From a checkpoint of a small audio frame classifier: 39062 training examples.
Rows from block 2 of a small audio frame classifier, named by matrix and row number. Each number is 128 + 24 x the weight over its row's rms, rounded and kept within 0 to 255. All counts start at 0. Numbers have three digits each.
Before each channel's rows are labels from the 100 clips, of 14976, where the channel reaches its highest value: "lies over" is the class under the peak. Only what is clearly more common there than usual is listed. The data: telephone keypad tones over noise or synthetic speech.
# conv: width-5 conv (model.blocks.2.conv.weight, 288x240x5, standardized in use, each kernel summed), inputs 0-239

lies over: key "9"
conv.49:097138157167128165102160132116171095165101107107170077163117149128115130122125138118146144118087138130128083114131165116142169125124100091149155097133101176100133137116089116119126122106120138121138116151155094117127105143153157084108109135085106149138093135090119146120112132115134130122139150148110133155144115168106147145109116162108137126156122117118131140125139163126113105142137106137165159108108158125175138102161124146138103090136111119096142132112116180144156089139109184126105111136115173156208120145142111135112100141150155114129128137132088138115138110110110143139161060100106143103126120146135128116152102093138100128083069102150161137127116168114124114137097108086146115121127104137099125071100090114079110

lies over: key "4"; key "5"
conv.212:105123134159123150100106148112093145096114153124129128119160157120098102192153152131107190087139139131132098153170129150143158115202139148095153113118105139139114158164126125109104135115128125121136117137132164102128143131142120135147095150128143107185143095132124123101123159078122141078082127132101113129130127143145108142121117094146152130185103096145109131168106149120088152116093122078129130133115156106145097127096148180113129124088122100100107145084095151129170121119149120134140114086146142124123110129163132156152136159114178147097112159189150116069193125132140105157131139117101144101117094138147137130081143144118130154122099126162138155092148124158112122110133157143120108108129128096141123108103108120131102

lies over: key "#"; key "*"
conv.8:123092128132146161122131141121158103152169143093134104160113104121140170117112133124124147166106174137168120145145175143103142137169099132129167101158106120122135136082095104084139113158157133136147162110087113158108136153101110151069131141081127126127159123112120102114124109133151145114134132143156151145114113115116170181135124137059153120142132105137105090165130119132098122135147131155131149146093149124125157143142157100148123112120127153136136118106123122098096150095150137128119158096168093125092133104105115128154143106097138157140077098071107143145178149155129146102131131077108160133106101142164132090100129115101140152072126115154160165128137107121089110120153125114097162125131135197125114134127166151115147

lies over: key "#"
conv.159:112121135136094138124144114136145114126105105128134180088115135106094139145118118146128104136130125105181137090161105116111136099177132144128133153128155073145087151128123132098118127126126111095191163123125101094137178124124154177134081115165138104123130096145092100147103118115099126129114126113154092147105110122122080091111106125125129166172191132138168101148136171157154124143190128145114097110134155153169101109094107118131138093115136122145153130130171135149135113126161151167116143081110146160137119137113158124133115102156128139134101169166099111110184083113133090149140107101117149109111134115114126120162112086115137158111119128140128080111145110102120147088145117125136156106122145131132082153124086114159098

lies over: key "8"
conv.106:109161160088141141111117157129170171154168159142099085156129123143125124094119135119129128145103138135133079116136152099142151148168106157114120122126121128159091090129091105101125108118149087119142099147099119131154158144114148141099154142148107137116097128153140169120135116074156129130132084162142134115118140172127099079100133150099133110145113164136110117172119091078106146104107181122141120171142153142066104104101118108158131137111161108182153139160122124178156123151125112121142152140145115129098105100130138128139132120138157094126166144124132067119101124074117137106163119082126110113154141178130156107154104173132138180125091153121130131117136138120112106119116127143116127140142089116124109135066098115138130

lies over: key "#"; key "D"
conv.81:037134147136125089114102116071150115100152105147054111140111110060182128113126133124065114131131125152095101099141117118148115134120123138119125118174136131119120158120097118153125143125142118128134125108120134144146115109107127148151126127123142107145158159168139140155149106123126134122100111132140117152174123129118112100142160163138126141124102136125110136117168152117117144118111064112135134113061142117141098126116176126124112136142133131132124133181115095114133128148141127157105130114109139130112148120153120069099161142145146131063122109139135141113136129113136128126134119140139151190132106133148177133164145157133127106124124123149110145157151100127170149092168134084133104162155160132146136212160122183141135

lies over: key "1"; key "4"
conv.11:134155135122133125122129128125127092132149097095121148111131159158134080127126110101138142111100162136117101142101114108135144134145116127060141143152130141111131160160134126106129151147134155164124167148126090147117132117104162166159095116111130179144109106103153124158149127129181117117156126110141126085154130140139109107148104105123131147161130086119114153091119148171098104100131129126088115123062122118135125115121174146123159100150093115175101117157130113083116134147157157151093121103146162146150134157155139121105115115105132170161135121082097117098113140118115118094061128153125103134135125146114177146142101105092111125132116105165161136111153118162111175099097114133110194146120123075098131092112129101071106

lies over: key "D"
conv.238:082103124111118111118102112127141120109135110085077139144132142111139126127152103123110135124125135128153132111161120098097090096110174096129119122097162140109088146108102108135125103168167128122136152131128138129151148129166134122161151081164182111150113143126142171131126141118143121154136140150146149140169123141162115105150126178161198141109114144139150123120158112155148092142115106120153106155149113153150138112091095120142093168154104115194133114135151096183081124147167108130071121144156110115098101145145114073147138159170138160082111119144173117142127132107129124145110152108143123106119116140093131118130134119126140124125096154121112141108100068117170135072134170155126087149109135118130131160105097144111136

lies over: key "1"
conv.157:163117142107104160145113108142149132163110163117091096111150147121140139136096133112112161146100115162102168095111095132161107125150157150073175103178120144142177136152117105165142109118083160114121091146115091128127164153112115146070166139161089131134102164096111081127125151149115099176124107078161146130112145116134097120101109110116144148135161079122118109160087143135124121129119100115109142148104118158183105139127135130131135123135106114074129075122155135142114158120134141139143135122172120162183157138155109114125157114109151157106125102134138152149131137145156091111118140151105092115160149111139087130172116124077115143144173088138101142114141122144135135130107121128115100119149119094104103121122095144111118

lies over: key "3"
conv.123:127106148105130136147131125141144167125133113157106128160110130127174153118131113148133101116142090108137144159121104146078094148123098161178132150130152139141153120081150159126124086162120101078142154158115123102164138163136136158138139094142143133112136130088148146128131163131162148121147090140122104092135125119163142153147120135163164123105147184155145134158086099132141118125115161125108101119134130165109106132174127124073109127077112139091132147118172123144127128114157086143090098108082094164141116105145117108160128154124138135152111078125120115172088116139102116120098142114080114160142155154116187146092152109149101092106154150127179099118120130119134148092101130105120147159131130068132147140104158130153129

lies over: key "B"
conv.219:143177130113089125134099092124132146097119115122107156135126137132152120117133117109159101106147134151098162115087094134145158120138143132080138128141125134139137112109136175138120115137145141163126151127126096068126150138102110128156073140175168130128102087097114150129145181106152158111135138106167124121088108103121144105143142114100153136128137133109148133187122099136154139120107160144073114138137101127115131152092131162107155117178100160116118148163139118136117167162107138107134113150114091149093139130148117116134173130150093149122093154146090048098117100103143092117111104104091132140148186162080105127145134095117155154099149113125112087138100124087102144159091135147171133110105131119131123129126124168128100

lies over: key "B"
conv.144:160134142135160106107152130128135117092150134123166134115164139120114150124093153077153107183137148093137112120155119127086125157145096103125200119129100115122128122093147131105141142099138128104133165144110178150134154145161097107138085140168123102122138113111097182116162150157113146181146145100178110075137122164141130183117131150135119130124151120111148081140108147135093122117105121127122105135149109138125143137150098103134145081131139135098097131110109168134122159116142118114176118180124141093111167165129131104100161098132112147130166119136093167111134140094116103112125120139136129125096094120125174095090132113106162135150087145130158156178131161128124105118136094143112145079116151129093111118136121091162151

lies over: key "#"; key "9"
conv.223:141162150107113137160133129091118110127124116158179100110174095080087127131113149117105161126145156117106113137093130121163142125140109102124144101124090101139143121175134106130161101119122130159148100099142116134154163177113144142096114192134130126117131117082116126127141133149089162108115125130176140149127088125096135137097173147139110118154129098110110121151086105147142169153124163146113144129134130148112145104082119111136129141178097170067126070157089178120120109130138133138174185134145126147131104103139138122096095099085171115109166132107138146122130107154147144115132114116127164157112135196174151139108127131135108129141126143119137133154068136131102127162121132134111131109110163142113095160142134122107116

lies over: key "#"
conv.19:073138149091109140105144131095099128152155095175115128129124112121140166132120168122106118107113166124116137119128121122129158120182154125104106113133113111143116095070104118138137132153120123078097117122112117184145114108103153127130120075164157102106172168101119119125154135167179137117125115152134117138135136128115100100153159128129132090109116130134119134127161123104132115090135159112126131119094147158132104140110129125134130121124155132103153132154117089168136135143114092108104111133139143112127099125132124097113134118126143099065127119136134127127130195119148143158155125145097151121136098121144214105137118123166128130124106152181126120148114115101109140070159159112137124187195152094119166152157114187112093

lies over: key "0"; key "*"
conv.99:123167165088113111148126140090160123134165107169077129143115138216108122133123146124079127140179146113115165089139110154159137133090126113140084122132136114138151110147099121133123128127157101150105110150133144113107147148136121125134171131162153177152141139141149136114135149140185125113100125109099136135082121147117158115148090118138111131136125091134132106126099142171122144146112087146138115146139152113107162139088149097116109140167149103112147131099146131127113129141140107107075132121141146132097108114078142134129104132110110133124166113122161151144122147144123125149139085185104113092124140119131131168081155149157130153178109124128098105180120128181155095078121167099135086117091113148100151159131102106123148

lies over: key "D"; key "4"
conv.222:132160158143125166095135090099103152137141127110083161129143130120125126120143124093111120070161111127093126166136148139134128147133106085124126158123115130156122174128116094113118091133130181169040140144129137155151143118087152164135077147152145127131156116133121110119124158127141146124144135127152085108095115108141136118117139162132101148150170115108143148097105133119121138130111119170112098114116134112154077116138140154084161167155115137087134152154109106141099132128143145158126097135158127132048111123160127090122155131144142145153147154118161140116139109150091090106116110103113149115100115183076115141142133134167135168138114128127116182122135187097118123149132135095103189143128105135141112105108149117128120

lies over: key "9"; key "3"
conv.171:131108125137147136115130102124076099121076156141115183145129123127105088140126082125123115141178135149129126167151123140126159149121152126124079132149116157127102162118124150166156180137153115125102153113121148096132126139096133094159140118133132122135096087134152160121101158144117138112131159105101095090117142125166131153145110112117122123116129068144155161161096138080140165130128104161119132166129154134115120151106137110108115073117143143099156153132132128166140134121187137143160105133166135109165122138141106124151153123184141141135092119119128103129090128067164141146102106102122116094094134141084122130081096112110180148143140158091136068145173083123115156107109123102158125127107139130167152144130123124151119

lies over: key "4"; key "1"
conv.231:129155130126117107139118150148170145072112102150103124119085130103113159156145171100113146177133144156146109107132148152160170102146132101126112083146105107155120100157118120118141102149130144169083146135129082159139104059121103139138139117129141105117182111121147046108129123116157131118109128126121136128112139137106126145098094117124139096120128139165146170151139139106121102143088120156127116140115129126131133091118129108124105131147122070143119136144107133162079135147108109126117141126123111144174112136104108139146173091132115151105134134121132118113139134148112113156159177119148094141147089082134110185142096146100114164128103130172116086158108083105176151186131135134115117113139116135145158102095101178121114

lies over: key "4"; key "6"
conv.248:078099184086105136161089129150129123079121153142100122139133091155139161117116164102155141113107121147104141129166119137104159091168126141119126110140154103130116099151123128151090106144169109164124087146154127136163118177099172124140144127156136123130176126108118086119167132140204158141122101149119148118136102117111162122125144153129118153155162143126134123137123114153134108133088134166146141154134129140165153132108123126104105110106147120134118128141090124110144122113135119117142158121095100152126077160127122106089091095129163150089155139116098173134143102122133176122126140082126120158126142162131107134104158160143132156147164146107152100161088083166130120159146094093104113133129102127109092090074126100117137

lies over: key "#"
conv.67:114120121135138100162123135148149120065127112142081111158129117162182150121092107161155168165129128165137100143139125112152125117150138118136104123165081145129146125148089105074126140153064108156137112144122152151105156139155136118097137127156169125104151147132124086145118125106171158141125129134120102122121130117126128115114168134126078080121128086114108122098088160102135131150106137133089164135154130150116167121118146157117078181131155116159129153160114127085109115092132109108148128131100141152140092133133135108114134128179113127104143128111128110117110123131148130121144141119123153158075142108149157103212129121126106111114090139174160129107143104130112121081128160109153130091166142125136129185152147093110101

lies over: key "1"; key "4"
conv.274:166103111131115123141135134133103130103135138124133125120145147110110154155162174109060137140162080121128129156097118107135146146126165099117141094120152129141089090120134120116140114144117157125102102112092120092137145084135117154105134110129175108126147128127116134124122129116121147112147116109125142146124138164159107121157138166089130130128123121098121124118127124193148097096093096171145102142162085158090145160138109142141112125118153112148152177150146132107150116085169130166128155131146096120142118083126134144163144139159136120155113121212139152079113103087107095152127170092149125119127128117056103101155127127140153112123106106127148127102102157116093149179112128145117160081106109103144168138118146158107079

lies over: key "5"
conv.227:160135111136116153120168158084161155123153161108124076134101154118105152103104172153140136110132122136157098109152139138140142121148132100146148148106110137106125074142099131135142164136109133110125101134122153091113146132154151114172082134135121141130088139181108142125093158166172135062084132125146125134128150145160150107074121164105127121133116130084122114129111181112150133137160153124133120125128088149152098139127129090114103113135139114115152153162139148139096117105116154101123143113148115111123120134124127145132174105124122117129136179146111105078173148085130104125122118124120158105172103180082107116136132128136102063128113136142110102166070109064175138121136120124150136109126106131093152096143107097140137

lies over: key "1"
conv.78:147177165172119110100148135168153124140151115116114091140095109119120128119092116145156115114147136148118107151137084120155111168106107111059085101146090122090132118118172137158088150161091153108121161111137109109132177168139130130108137147140133122145137074105128120092091177161127111180153158097128171106088149126136106115152084143101128118145160129098091150118139109118126130153119165108126104126121134142127117102134157168165106107142116139068117130120116158134107105127093154097160169087153177131124112131115125121127162156137133148119110104128129149099124098135090120141190136095110125085131128131070149139128150136135119184151121124127129119117138106141159137161143169143126161128097132133119117135136107115116140

lies over: key "8"; key "0"
conv.135:119133138152161169144110128096122127146117154107123111145138135137131084142162140101137158130114139129111118145123096166182098100111146145117110133103129096097165146135111122105157083102135127127150139100141138136098151136156179150121120088119120148125119133093112129135101129141135118091145108090101126097104114154098133088150135114137134122119106144153123116124152124135107126131071112106201105140138122108137118092096097114135098144174100131153160114157150138106100144094125115140115144119110126142148137139138135149126108170156162118137145113138135113114141183145093109167161110101146157114108148140133120162106159163116118157148125138108116127117137109139162141126103180074118154069133064194104077146121059083160106

lies over: key "8"; key "5"
conv.134:135132140112154125149141115184180145152166132155125113093126129164161149178133119132121138105112126084097150100120142088132127088126127156121150158123132126125111091135106128103159166110136134127128127172140149111159153133123121162084175126173109107140153158129097154116113143121119146140105113109089138118141124129130129150131121135129122105136151113124124078154144135132148139063118133138158191105116119096112139139124179137170123102075147092109145131139138090143128065133141123168120156093167110133171080096115109135120135123072079169164114099150149150154146112107147104114138071110159136067107120121118125155125131134160122122131134093116159110119122113144117092132153158122100095107126117099112117126079095127138120

lies over: key "5"
conv.22:167136121135133157161111130132142153147146113114145105153095102173137113137152144150159131147093117128105106109174059123136144129157119089115166135120122099176194133104115124131123147114111107168135140131130108156088143122152095122154123131116108085151127152134101128124142128089145145116139109108151102109114089110164101093147083111055157104095171151111172135120164140155127148121103109130109128109123108132119129103107121148092136125092152129172114149144166134175133122120125150069101142140130148129092110129129085131131166105132088156136128138145130119101125174162113134128117124115138099138117115127124197129096136151089101127102088119179130167138130114160084122134144145135128093129133098096114162122140135080097147

lies over: key "#"; key "9"
conv.40:118108120134129133129125118145139129149141123168131085136124098103127110119181128135091131135162123133125152129092147133135106167147124134162148106152146143132151096095123143130128149139111101084137110157139143118115151151130148133131106113157096131102122109150152140094139138145129140173091118145081120130110149182123125143107105203126149113157162113133157129142100148137082170111097151165128132129142154147138123131119182107160115122125114137066174104153128124122149123100141163151100144152132179161143128073183168149131107122135125113128081177102130083107099122138081089112143142122135143110153124156111159139112100112112082149132099134117105104120078093121127130133169139099143133108124085107088090107125090078114095

lies over: key "8"
conv.132:124150126134140114140126116131187159140129105097164109125114131100130106117126121108163110130118096118111153140118139138149089127099109151164130074112140103142192163086134108118142150097146142111141122115131135161147129116136162119163190114157173143085131029138118138143136166148126115175111128104099131142142104159144147091144122170124078075143081094149123156126171113125103151100117159131122130162145146126102118133121116155132160116138114139154101123107163173128139147142101152147140135123080164131109075116103153131128134144150135111121124122152151095153118119146089137153136114171113167090100139143116108117143123116159119133118140093120120131118125117140157113149142097125151141085136098175067151115106095132125123

lies over: key "8"
conv.284:157131126142112127118169115167104144146127113087144138149118113124109098133102095116150091143108087100117152175100185121128164110146109153126119145115168184145120135097134135159130155154130098109162123149112109111148100137089139142149153102107103122103163143117122177163137137112170105111090113094156096115115120129080155151128127156077092116146091126104106139100131150101169116110146132155169148130115102139142172144172099174126151131135130124164120096079131100130153141120129138153108127117124132139135088139122151083139137128111082119135131137140115165143135089086134141172083111103110115139116098099123110108114149155148133124112162164126140162130083098121152119105144142122159106151128128105169089179131140162177125

lies over: key "B"
conv.163:210112141110129110123128084126123152095127111104130128088130151094092126121134141119080131120136109123135166138191166137165095182095129128136144148137141150120181164091109112113179109141133146151159117128173126110155147101127116139144128139120121158126128076115119055148138121153160149128124151114128095162131130159170123115130143118161145086128140149113170147102141121137108144120112121143148140135123138134096116145083104149084111086137105141095114134118163130112097123110093103141162144124144110106153113132162139117083096149143116187159119113169099126143123119115122105115135118126123092112150077134177097146133153154111129134116099110130129153112140116078134125143134130099106076125138113148120155099147104171176145

lies over: key "1"; key "2"
conv.201:131145117127127088161156127150159108145148130135115147117067141113149123089138090159132135132106117094129087122090158099147132132124116103119101123152130121111116107083120161106135102125093158122157122133081138092130130149152130106110117118100124155096101155121143077146127138106124107142158133148127129124145152150112124140125150092127181158149107107105114159099172146141155149108111176194141121130115129135124099117127144141160088144100143141147154145101114158121175187158143161153133120130094120149183113127163119133143146142113110085131119144139134102126128134128128099143160132124129129105119146101087128133135117135151139097156098162111124147104190152133127158028150109115149179077102117177093099127140140128121128

lies over: key "5"
conv.158:166132123116139164090148152140138122151142172123140163137166152107111119178102121142089105100154118115141173141127092107134103117126140108138134114133135087078107135158123114161103123128117161167149141132140127100151124142121146126132092164117161129145106140111096081144120148154121134123122161112131133164153098132112171123154122126135088113142115129139114103135155126154141078132139118105116114080180153131105117130121104142149133122085168156108115124116113104089109119134099107107154117104090095150132179127133134067167116141097163121144131132108161128133112158143145111154192066138149176121108101110190142139155165121151123115141174115169140162161105123106090125138134107110100152125136135068114117092139162109144115

lies over: key "2"
conv.50:137158157129124115119106100148151156155102151119100114076081123122125138154119116110182089165165133147203115175103106148114127119096114141125153140098104150088122147140151111156157141109098129159123114171104085073143130124089140111134135116122068078134146111097130137087129117127153152147121155084111136106147123089127131122130116115087139138126134086089127119103119149120082140139150108136141159177097122142120125120101087104140115114127164173156106173149082102150131176174104110161142155135174148131122114095142135134125141127115128137118131142155136116102129124138136158165139132107107152117120134148143159117094089134124161169124098129140124150108151085143136096095117123144141103139148155126189134139128122148154137

lies over: key "2"
conv.129:125088125100168140096150107147128117123123171112134118116134107129156096119140073129131091161130155136095107127134159118125071132113145108120143137133181127119138147150138124117075157153125111124101145178119109141121108129167130126110112127137119160134128120129169089127086143122168133107104120126147101169147110116130104152123095117111107118128106115133106126146148108141133134114124140114115108130188090129099109141128231098093102126120141146130119095125153129090099081140127105112123117119114147142158139145160108119159111109139151139141114129126113125126142145108112098083107092170108092117102123190110120153180144127127123094146133116121177126139169103119128128137119204166125194127154144161153080159136114116094108

lies over: key "5"
conv.62:127099077112118128107100124130165118101125176137148137133136147093119130120117081123131128108143119065149117168117145125120123129127148117154154097099147098172165124151147140108103129136128125148134141074150115144184113134104156122129061110144089139132122115149149078088139123139119141141131116132172161190117161161127139129146149109111120135133138155103119147188100144113103162124100164138145109132158090127116130154094087142106185176125165086114156141115105155121174118155125115127137138170132124133150146120129128122130112107116125158109125088138125157126143122161115145162154107135101123091121144162107140144117120173083133123131149084166152161148139098141163133117125099113131161111097130157095122096102144086139079

lies over: key "2"
conv.42:142122086062134131119107149118084118114170150123133093092131085118115126125148118150141140129100142165115117104074101107109146109148136124157163138093102138115112161165137136126148153111123121092160146094126144124134159129088141100107125120106140147123125149179108136111084154156141137128127103102141113153132117123111115132114139081121133145106173120101105083151142100116088140163122125139146118162125139142164123102107043147129105155132112085126127126140113126136138108107130108115116114092117127137122085116097169171137120134141141140106144176125098158120136115091131131151112121164168156101118094146145184110163120093127106116129162089129120150148104118145120105167133145170122171197175110103137163116173139152136104

lies over: key "3"; key "9"
conv.28:123106123143140115109133151143124146121129157131143141140149126138059135167112130128135121130134095122124137128140115144106031153139126105174120106156140183119139122136130131100138147095128142176140111121142133126127128162129132118164095091115124129093160115129114138116151138146077156120109173191140136140106130156148157099133235142151148131122127075114142124124097145138113118125131098116119132122086135148144147135145143134154142103122106138043169082097103145128154102172131163139138159107139153096126137101140105132121093107067113122119101127113103122094146134122161131093128118150109142154122149079119091149110122113124138132123122098107121140118108150115096124193122116141125145112120106140126096122178120116116110

lies over: key "8"; key "C"
conv.4:137111184126132147107101175137116118124138146151176127119123137065149124122153140129160114122101166113158124105128101192096178102170120119131123126170056086146129160141133124126108144118124084142132116165090129129129096168126129076128112118115100126094040148113096153159119116172081161148123142123141142139118164109105133115138112136108121161134167154081140154097128111103113122123195129106102110130106155141130116155105107113137105141101147129160096176155152144105103125109106141137145174130113108166154134150172121139147111116142126106133120130132136158086117122155138098139145128093154124144156157177129145134122120103135122149144123132126092133137111134079144144110114117116085118125145139113156126117139119109100109

lies over: key "1"
conv.169:157098139105148093141118141151119141158102118133122138089138137095103138163097152089141128124135125110092126104136143094180143088117171107095113124132115147132156089113162134128118138151124186128096111111164131136122149147114084140127099158104124138144125102125169108105111085146133111118167134100180141133086152149094183142139142103189111138126146035125107154128112081139222122131104118106158145129113124119128161143131156106109130149130199116123115122081122132104117147125169139154088155156136118137123090145163132146173143106117161120139124081149123146103133095124134117155135158155135097104152133091101133127141115160112128102106113125141147109130136105091145136116146137133129112144127129129134138133142115111134095

lies over: key "2"; key "5"
conv.3:113124139137125106098098118138122115094121166144184090143125117144139092139147097108164122124119151110123123155143147148121104108133145130145129167141111093146081132169135066148120130077146128092153168121151134156139107105152135099125133131130113115137136138124105118134154146108121113113106121135130122152090097143180138135071117083100137120128107140140139104146131149126135110125112136111174107174138149108109068166141167182096087146123095139118139146174090140126153122151118072098085111126140186141134174088115132140149134097113086135149143151145132151108109105113129135130146109162140136159130128135125116105123114206181097145140110127123126120143123136186144103151109153149149149098157137120102134140122141165101075

lies over: key "4"
conv.68:142130140131133129101110142153141143113066106111089130121095115106152148116159100096132157106124105107162131092119131148082101137127150125128141101112130077104124128146121123076102111128137171153089134150145111115125141142159153127149130096182113152114154148079157132076136135123149119120148107148109103115101153155124129144146129120201074129129109128151111158132168141144154162101133081160116125145104153120110164122069127123114156100106124132117130095153156119124137151142145142099154135073104166148074111124105109129108086109146124123156135115147153132089123147106157147142109119136151131130110162094111114156170138133088106095113165152149110129094145135119146144149169177115086146129168134186169143134102119112119124

lies over: key "3"
conv.174:136107130124162113126116116146147144084153115141126165111130129163145093097128139092105142074107089156103114090172135133160129142169096123126132136124091099152121076119157130082111095134131172133098125113113121131092132178115127133076100115144114141139152173183091121174137148107142123121124122193106120117146132075124112112103159127105152134098125082139154131149088162129194150160115141133091110174106140121122149089140129120129138134145131166117141169125142109108107148130124115124103128111164099133156096129124133146118139136140144139073128126107112152122125122132151152119185089130131151140110142117136095096164127120119182120117143124127072124122129145164096157091151083148112143080110123142129146167129123115136112

lies over: key "D"
conv.150:076126085109123071122151108128155129151121140171154077115136139122123149128151092119125128098188141139084138133107153083130166133168127155112150163146130134143114131111112116136157138131134156123139130153124131159096128161118124115174126156115121117155154137153097174151124138119118169110154137089128116149119126148129173175120174097183137110122137073123145129147140134131156111122126117117139116105135134132150102096147119120109145128131152120083105094151137131079088153127149122139107124128168127093112118162116114103149131109090089148165164143123173146077163151120126162121126134125154103107107138102140175089137111142147127079080140112122164129130083134167123117153130117106137157131103156074105134102092068133124117

lies over: key "D"
conv.141:116147079130131099138140119122130103127153160081119130130113121102139070085110163164099124167127134129113121138127114092092118163082148105078159146166113142125120124165090158154129148092126117094172114164126107116112108135126124133107141137135107124127122139121157140103161163149133119111130154144129117179149167153117130120098117145133118087106117149133138156102143140116091135146114142174147091125158119142096135147129110144107103104140123143101149137141135102119156106130120138125136119144100157119098127124127114102119108098136149126118106137186139080077100150109101094075173172132143131149145138106174091134165090106111148070142159138150109134118110095126120168148154130154126158182114114108122189120165090178135117

lies over: key "3"
conv.83:094137103056105137114117078152138126151139122108108129115119099096150095125145101129132112137121142113122090110134118121138152159141162161121117157118120121140166134125107133117134197161160101099167142128135098137102133088099167136146176149116109150130132143118107106113126145113162081145146127181106161111167143138084148111130146084145139115124102140113104149135181138116146115094127132133125116119060135093114081096102112129169096113200132134147100103117154144124122125116152115143162089118122107132137169138115124140128129126149158073108106156122142101128122106100151163134142162122090111118151137154113142158151132107114112127157129082121087144090159117113123141083148160125120101128120078110127152090080123132105107

lies over: key "2"
conv.110:147105097140113104110080102145126125101154096158115104139106091150138168117150131108139162110103099193116142122134100116155155134124144122121098095115087150120116108095115119145087167140129129178115124130140118123095164121144172146134131102102135148130087166083083127133171157094095133091081113133115136126111106125155137138099096155125147117096090128150122158126094082114113136120134155146135132100124153119125125147154086136130140150110162134168121145128122170149128132145124156149121181094128148138145120165170110148103149109115136118101142133092172094109080104150108110110091089159104098110164126165171189139131165154145094116139132105105123100137139135120165133122104163098115146143112141149153137089108132150107144

lies over: key "2"; key "3"
conv.25:112119120084126094126108120156080111122139147171116138101117106131126115089090114120136137092116137145138093134150087128150156141094128113163143131103138148136138146144089093147098143109145109112163134158110118138126119124072162130134148131124124114129142162131097077072122171129144104142143129166119131123134129146124163075114101125101107134096118089097143123142104181162086159121134173173105095107087135131117119130131133160168155090141102151114138135158130147122120131142140163133130114173122173157135163128170112120069103138123139119133095181146128172096129087168110128132126148136121112130109127120107164095147092122145087149116139119142142134134092171140081120124124128103119125148161158118115178075161141136088101

lies over: key "2"; key "0"
conv.228:086116142137111145109122144130102103124135132125146116114175149109151108152180132135150103100115139168120151140112121146121148110151125135140149136116092127096136125084120128177107130103106109132153150144118159115176148117123130128093104151175134149135154124124082099088116111122096140141122109121093164114095099140121115142124106109097127121103122084139139125098160128094121135172127119091140105136158131111124106113177154118123100098118120135109170139127140152113138139094106111117098148118136172134104122188121119087153098104075157146197166184114177116100161127132086159101117142201177129128113120134139143122080121168098150150127141095127133106131139157165147137138119105144143177125083146118090150157117106116129114

lies over: key "3"
conv.240:093075118144124136103137162179137132111112134153141127118111136141088132125157086167110110126105142115109089142079105125110114121155132119133130129179121113116118140128108120143113118150123111149134126150149134119122126122103135140138057156123128129094163105091116178129164124140113131124152130163119118123140155114152121135122165077151124130131160105119135133127088141155103164128133045109162162125149147168132131119121117138136159136148095127112208080138112121108155133122131155115113139115119116148113121152082142122115142127111145126088110109130112118152148153118178107140147083125133165172134145093137112118058105128159162110125145108151097136152140106119123092170148103157118154122174145098194083139111125092138088

lies over: key "0"
conv.120:155147133125157135118146101127114115155135129180135111158159138100182124148152113116177158135158137114121142109123108124140093163118142152133100150060132100075184118135138152100130139139158121088088106181118146130109125128131148125117121159134115127150189147138154145136137110131143093115111110089099108185144124144076127120103152134148100095126113105151116138122121152104118115101142123115137113141173110175119151133108140149138111105129133147108111092138102104121145153111155128143126108092149101130123106134131091122125126120144138098111144122110099077143121111136140081134139102150117165093115125153160143102113136137109158203151144152162149132112156099130109091065125118101143135154155070166129094176096112109151096